Rows from block 7, named by matrix and row number. Rows with one number belong to one attention dimension. Each number is 128 + 32 x the weight over its row's rms, rounded and kept within 0 to 255. All counts start at 0. Numbers have three digits each. After the name is the row's rms in percent of the matrix's.
# q: attention query, key and value (stacked) (model.blocks.7.attn.qkv.weight, 768x256, the q third), inputs 0-63
# k: attention query, key and value (stacked) (model.blocks.7.attn.qkv.weight, 768x256, the k third), inputs 0-63
q.104 089:126127120110096187101063101129143109137076136177153162146131132125094099114198072133123141216115113098062093103154030161160129120140112115084136087142134135157083120134145126162110123255132123
q.105 098:182138195108172092174064092191126096092115109119130108142154072118153129091121114171097060138098082147097107130115154128203144156136105123066104164121139197111155138181113187135144125129148161
q.106 084:119162112147122079145138122126116101147094137087125170095121134121133185129072095146130125107101162088153126154136192049057142123093145132115109158080133117137112168155112130185101157106105086
q.107 067:147114140097131098085093133132134126128042128137117092170106138175166117132195077116103114157251112144119116184147128153118132094138130189105173098123114120156214120109150181155137122173101133
q.108 080:076170107145089132075193140125119132098105138104104132081113173109090113143152146068149189173153129102185127141163114170050137107113123134182160107155058101201112130116116086130148111156094129
q.109 080:142118133130111100148075146159152152081111135169149137139122148101106153094158128099092100186095086107080106095187095139141104109129091124121145089205118141183232093124132150103161108162108154
q.110 128:189125152112115106167074121125149132149138091111130108151152112137154156098139106250121059139137130158083089121082140123177113128154112104102124136103186148128140121125129223122119156096138149
q.111 072:112129149127103090100128133135159138132119087145114124102143125135147090175047111167144134102118143187161127132063089173094146132134150108143173105119106135122069116134124158163145127079087145
q.112 085:103065149121134141142104166129126104146150138087176154044092136118113191130110119133112112161157124116108149119144108145138125116122070131152175126218150140135187099129103173066107102143120178
q.113 119:107122118144090121109076135110104195163118097160113163065188167122079117098118119134149181147099142123080093075132092154098104122113124113195148141157153100107121100132110151118109104129114117
q.114 090:123187164087117094113127130137161061098062119104107102118161111122089145145139137158149113173071149181163129149036134126146178087138160084150126158154112124119106121148121153165157120133065180
q.115 095:121162049180079117170077139158116092152109141116126092147061126110149060118142062101148144018131056108115105173143134168108095117137144110133103100061092133094104153147046169113158164145118129
q.116 108:136073118082178107084146116129114123118203106137137085127154132136129107131040138171091082109101141096114120117109139058198091197078132147127117209127140127110099100129069109086106041113111151
q.117 077:118131169128215125076143124111085154127073121158145113170173116191127127117189199085113125189153128151144107128114185124133096128124113155126151144172166124131154142113166112124092081166110138
q.118 075:113143120138089144123097137126144163110108123191167143087123132129112113149157135125098154160136111140095123137148070197073092078170092108155156124145119123189177110120146119150135103214112144
q.119 048:111121164117086177170160113111129083135051168175127161158170123143094133149164122147155118092046141174110104129113149173197122137141175095114124142142175146097109132135129124114119130208186111
q.120 077:143113118118148127135056098140119218138102121187122074195145131157140098137122130132134136168156094139061088111150151149164118159172151188094102141105123124067194096124074129133130107141155145
q.121 087:134018108117144171160117152132129102129170107141144137145135129130174139180087174111098118022067119131084164113072142079128131141131141093130072164083157122052106104127188111097144085122166136
q.122 082:145175151135142081118138131149088160117138080139135096109164133077092145108129153115095151235135108136127089134177074135078099139148118139143176120145111127217154131152108129149113099139070165
q.123 078:150117118139168119143198141128121135114206120077126070124134122116160166128069219108120121060124115115186156142106204144118117127129122152169124183122109119100165138102127112065147109025117162
q.124 139:111093100138105171132136149134146139090173146118119140118113140140159136161105210085138126084066097107100148107119115130128132107115129117147092150152113113083165101101129125056173107129157155
q.125 080:116054128117147155101094130128118124130111097187162179120157124157137090159162138121107128099138122127071140111117065113179100148130145099103110072130165132090136098137203133134125068209107128
q.126 079:119038093097092177126112124143121083132165084183149168118165131107118121187140139145098159122079119126079136110091055043148124140125203068122097130072169150104025109154129111148138083149163138
q.127 106:114111148125133125139076138123179128098091129166114108176124129201148112126164134137152100111131124133099134110130115152170144144152105146119112115198147144098156090108123146081183133164179162
q.128 084:146146153107190199132146138108132135115110161156101172066093162115113163177153131123102151158199198177189129100142127165109151061111115122122137075249136078134148078091155083232118123127119133
q.129 109:101122138175165111199155154075125086155160115173152185101116153121108072122145146111104095108101184110128087122138120171150109084093185103150154106128125098085145085135158129132100101162117105
q.130 083:138146117106129101123152083119166119069114106089106075208110140177171163159082112125109100157129141118110160094093130102167179086171146101125144086174158104165131097065129117102199192097096100
q.131 080:124158160097108171101138140099087078160131213083133104086120135138158161191102122103161118086128174177113141150112169171081062097129108186201157190216169110132098146105165102088114110180097181
q.132 056:163135096167128155035154158113127146139106139224113108107122124142114125133096128141108123194132148125078146119124103141136138078103129134165115086106131106156138094133059119201126168142157142
q.133 085:181065121135100102152133111161140155109155114193167159046134118116097146130120102175060118209086135140091109122128042093153085113128187124094171051111187144193160149148140179129126106161058115
q.134 068:136125106097160152090126112143114050093153159186122116217081143112081121085167125154112124167138120186113136131134185164188118132156207130126146149070103157183116119147044194142125121106131117
q.135 056:102163125074105144145097091106121194140142161127128127113146133127141151163053191117125103127144144160116092137094104216128118107167156151162129190134147092097143091112152083139107121117107134
q.136 097:135096087199163181157135101115109169166171130177119122120108144105116104074108148136153100129123140102132089090133163125171124143094166154100076151026115118117044096171080108145108188105172112
q.137 064:150181153113198100145076120183144096062212105066107172138164129110092126112100102127097139130083099125117112103162109119139128116105128119093117125176116133095181129147082155169174047157110163
q.138 059:098173061140077129116096095120118141165113133194110132103103149117090156140109156124162084043093152125096075066120094184152116149143139112126080184138139135052103097159178100126122121077177162
q.139 088:127173135117141106142141127116091098150077110140118098255131133122084105094204133136131119143184152177135111126139141161163128135134161111145147078162135135109093113129075132156073111176218105
q.140 055:109190146131098097189133106121117116144110099149132094105143109128067106157157096126153131108075105174099104111129134115167120191135091177185134112177161122103128124123099152092127124188150188
q.141 086:113097117182200090185105100135128096127139101155109106191143147137135095062090155123160131138124133103153047093127143082128111192077186156079137094091133125105112142153107112180115144088139067
q.142 091:128077100142152116120122126149161151119226176073140220019113122120173129140067145136128151110112098113174115123120114094105132123089161139107122112122147141131144193113150152080148099151058112
q.143 090:117167121115091124119120138145148094076125124077142124186103126130106104066144132132087133127091062201119119108059085144132134118122095060120151095172124138118235126058143133119118102110107127
q.144 100:133100123118139134090141176143138114093090164136153118227108117123183139111176189151097138081140117132122177127170138086165124121156147104087074160089143138194109117137068111147139165077097157
q.145 129:118150142152108117138123101144164122106091093056125141143131148151104194114089100112103160175075107188134154104090089148080160099112071143143181059167135120120137103087143173170159107131156136
q.146 086:111098127114115221143129132094131108185166157104136167108088119151122221117099131120114144143134167105148098112218066169131136106122134113135141073149133095127107112096128128129138151153135102
q.147 075:089171130120144079092165146132077155127193120131108124153114131127174136137154102145143102091159141137167146155093109116160114133135078198101098109247144122133156117114137140173140183184164170
q.148 061:114152167118104148161119088115126107146093131165120135168145149120139121060092138136137143148111143074152146162143170127089126122098058161134130161121133111123117112134112137185107176144135131
q.149 066:106156117116110112158106105119139189159112139116118142132128117110134169082083210128141127042133154111129136136050180255075109181120052017191137104180130105133169137113116122118104135166101088
q.150 065:125164114121130090183089109122124180132164155086137128129147117135112150193065030142101135117141131206144108107115149181137131131132143117148158116117162139066141142117055162080144071133122102
k.104 094:146110091102118138182064156138093140101044113172154064179151170137101125136127184105107166171063113124087115124116088128115143150156101130148126144143136145105135114137128103082134149101158118
k.105 106:147127185138113139218183120163116078108140127156240164135124081107124136110144148158109070133094097095149068126174089144135063092118183123107142122093182212163113135173139115117100131124082130
k.106 082:107144110144143108127214140080149138190099142095101095149109184098113099103196138167149061074168224151155107117110175135127147129101161116178147091119102070113085117153143116134066182099128091
k.107 069:133141172128139108147150114149150094106105097101163088128173133155104135122053132152111126168157110135137149173174149056135139098125132186099126054190156171145115131145117128134147108124150132
k.108 096:121148114132105143057085092113125141080108061124085111124117182136090135159148088079140192126147153188126188148097176156108149132147076106138155139194079068120146123079066134157167129140087109
k.109 077:153139153134108159158092176195116087082145059148199150149143108106124149150122108119109178146097066103066181190159083136109089113120113112115127120132120171142151146122113144142179112148108182
k.110 139:136127151130125138169144134157144105182140187134161170135120042139173129114126152197125052116107097069154083111178117133142123124122156156104073125102194186120110150172165126096137141138132162
k.111 072:128147159122127121096111080113144126183110115149084102114132104143149171163135114175141091135184148155121131100125096193131150124139083203145142114173143136147121109132138135169128096160108189
k.112 103:130096142119164137093129185126135110150091142159180192143099116134167109133147144102100170037124158172136141115099032146118090159147025047139108091117172121134090159130119121148115106129051123
k.113 113:142049073127148175101116105181113120114101153158133131156106105079174117134130147087117143146108085130077142180097074135131127141148126105175116087085102151121104132177126128170110075165121104
k.114 095:111158102118111127159137081099146147125096141103093121176081154152157131115142105116148135133161118122180111140128217105132179124118132158098096086133113093141132096080087098144144236081135061
k.115 077:124121139134143084174101131105129122138152059168120146125138131145115085099064111158101070107104139144090121148110160188147095097099144126102120104122126120127143098127087160072145125108160129
k.116 146:105180063159152129152054125168157136141164106138144158147077079109170177093171099093140154127162057128123178080085097125141161142135105115083066136000096156130135139162160147175129169157109119
k.117 072:176130127101094116156091156114153095162099108142175099125120052167085136149123128179095179130111128108178121125120181035146142140105097122103058165116183116109080133103138119151202141150168124
k.118 071:141132108115102160090090121153122149150086072180141122147140157138115255176137131165124133157128154116076149145174036154105141129143051163122130138255132131121115122117182117225140151180117129
k.119 049:141107080115111128111142121102159169046099165125130146092115172146088154105134178152086123153106139112084098095071078163145145103128131135146113114070147087141166102092146137123183150098152095
k.120 069:106124130135138119175116187144118036120093093129169092163104131115122069134119118108110181106157056085120138150131075081144121119125120180098057091039137140104106114120164144148164176118165182
k.121 077:122104057126130120073141149165116141107157140138199217086110094113156229158103140075113138138067061131048134130127058107119142120158096119137068190050150134128141130161143135151137076141122134
k.122 077:116121143151100137171104132130084076173088043150113054218120170100140117136166094053166208112108128133132154152135126135121110148108110131132176116200087145120082128108103113129122174142110133
k.123 073:098123151152136142103141093158107104122228150104110185111092079114161131125117059078146164103149094122180161162135144108111104109126146114070124147138099139131130175111126145176140080144112133
k.124 118:132157114113123156068086121175142110066179148128175217091102067134150172153084112065103185141077085127066188150134099143128138127135110131114081171133124078119172146116133163156210095168070160
k.125 085:160082055116112132123095134147117151105111060163196130145138080147135189176114151115097179183077051105056137107100085117127148133142075114093067157084174158112097111127121138147177111140159141
k.126 082:120112048129143097148075144147107106106091093147137129188134152114149197121128170086125104144054078136059114090097067140126164146140081130142064142064115129092145103156132140118146141107130117
k.127 103:149158132105108143114098117142173109057163112136189199085135061168114162127076109187077109158119108111076142138163080124140115098143122127083081135111187138144170119121123166130234097160126149
k.128 058:159162106083157167166017078172148073091131101130145134115120156121180178123176196124102134176123092162098097065072106122112116143172110122105145111163132136123146093135178190174107081133113113
k.129 101:104128103129136110129106122134103126181125120085153156108158104093124139132092114122150120171126121145109141182113083136125119140156161125144163091121136149117161134163147174103090118105132079
k.130 077:154120115143084174101183122116158103138140126181124062132135111126057126147161175189150098061143127100211084132112179157121137137149107111131073132133143136103089139112107082141134168114157165
k.131 094:108145134118175137089098127113082187133117139141134127144145148128197064198143139136146099093169129104134125112118197196106094120151059195119125188166137132093128129120218066165085122142133198
k.132 072:124148097124067132160101072137162143080076090107146195142141114141127133126146134105132105126107108081146124113125162081128146137127132068091109134065093166126084078158105137123149131074120076
k.133 081:143113157129109116157086152185136123028106151127186202168105137122136067150116102108131179162076066119097087116137136117133126146146119121092195159136195160132174185163138145086142106117014096
k.134 075:129151185126088121157145094138198089111126136188071136173115097112083126170144073140127122125102119128140136142120074176114164113144174169071192079129099155163131143153105152072178151138088121
k.135 061:118131081136123177015121097125089106158090177092078152092133119124153123159149154122146140091173168134090131092111187169128133095127132130079108122149141133107094072126113113172126081135164139
k.136 090:110142088167106145129108144081109134170112103081156187104110140119118150075157146067129132141136129131161096072118155148137165117118142064123104108078148117131085100137119130117154169074097048
k.137 071:129143134112117086175104163157133140061087158141187072124161163123158100138090148132108100112114078079099145137187061132136109143164092164120129136120122130117202124116134128024137134162105183
k.138 071:111143105137133181134063117066094114222111104137138159135132092130148143101122173103123099108137115163080084048093163161128108135129050063128068115114145104094083077134127107148116116163161106
k.139 088:116113166125113119198089198072143097163068140134153085187131157140081095091166102099127128128151184123088128145151098127139116113130159066141125087104123169129095096136121145083077167153193083
k.140 061:122120093124110123116000151078075175153073114088117101133111135126079142159084110114146124106112158127122093096089179231137127167142065128162127123127172118099151107099106113148098143073135132
k.141 091:154101108123115101127086140097140043114094099115164099191146180149123133079144138106110135133153200077087092093140096090147140144103162128099122087126171118102127124119134151119142156144083072
k.142 089:141118115119141103106118091187105140101163127122120176070092139134133164126115111178112179133112074138188130105154140147121149193115080175136153160183145101102180202110139171125179100135038146
k.143 099:155132119121115118113114105172160087000145123082077078146155135140067096098112145138123101137102092145113120154125109080144152085132181139097145100094087142130165116095125139112119103153146144
k.144 077:144136145120156119198135126113116107079094112113111142181140160115106175080109117120099177134115126122120099091134237118153160127062124159115061161086102074103114077168089152174161148086172129
k.145 099:160154098110066141126089139140146127117107160095134082161134118148192145168129136132134124088185097160172145118126178090093126148138087124104138172123140136140113157082128110151148165124124102
k.146 081:153156136125119094087134161137091150161180109139147087118117122120147000160150087163149139067156107053105105155116192129123100122100134130108106146116161147121088148153154107084129101146110126
k.147 075:103102193123163097171147131113134147125080181107164136106126101127151053107161150125128145105206121153149124124141197192115088104129139110103096189076145129137118121106099115022088103083148118
k.148 065:123126097143108108017114103130125125112168128114120140157107134121139121163098109079133075115123161139117133080115132179140173128174176132017160122070143175143067135103094148071191117068134089
k.149 066:104134121117145140000062052141053087143162168131116158102130160133129099106197128116131159152109141158121086084115071111132134114167126110096099156119158162100136136128122104197151111143209140
k.150 064:152122138118106079135097104107102147107063130136133124100154171135135139161201152179111124138146134113103112101180115177134105183141051158145140075164151148105161138171097181204082128154095156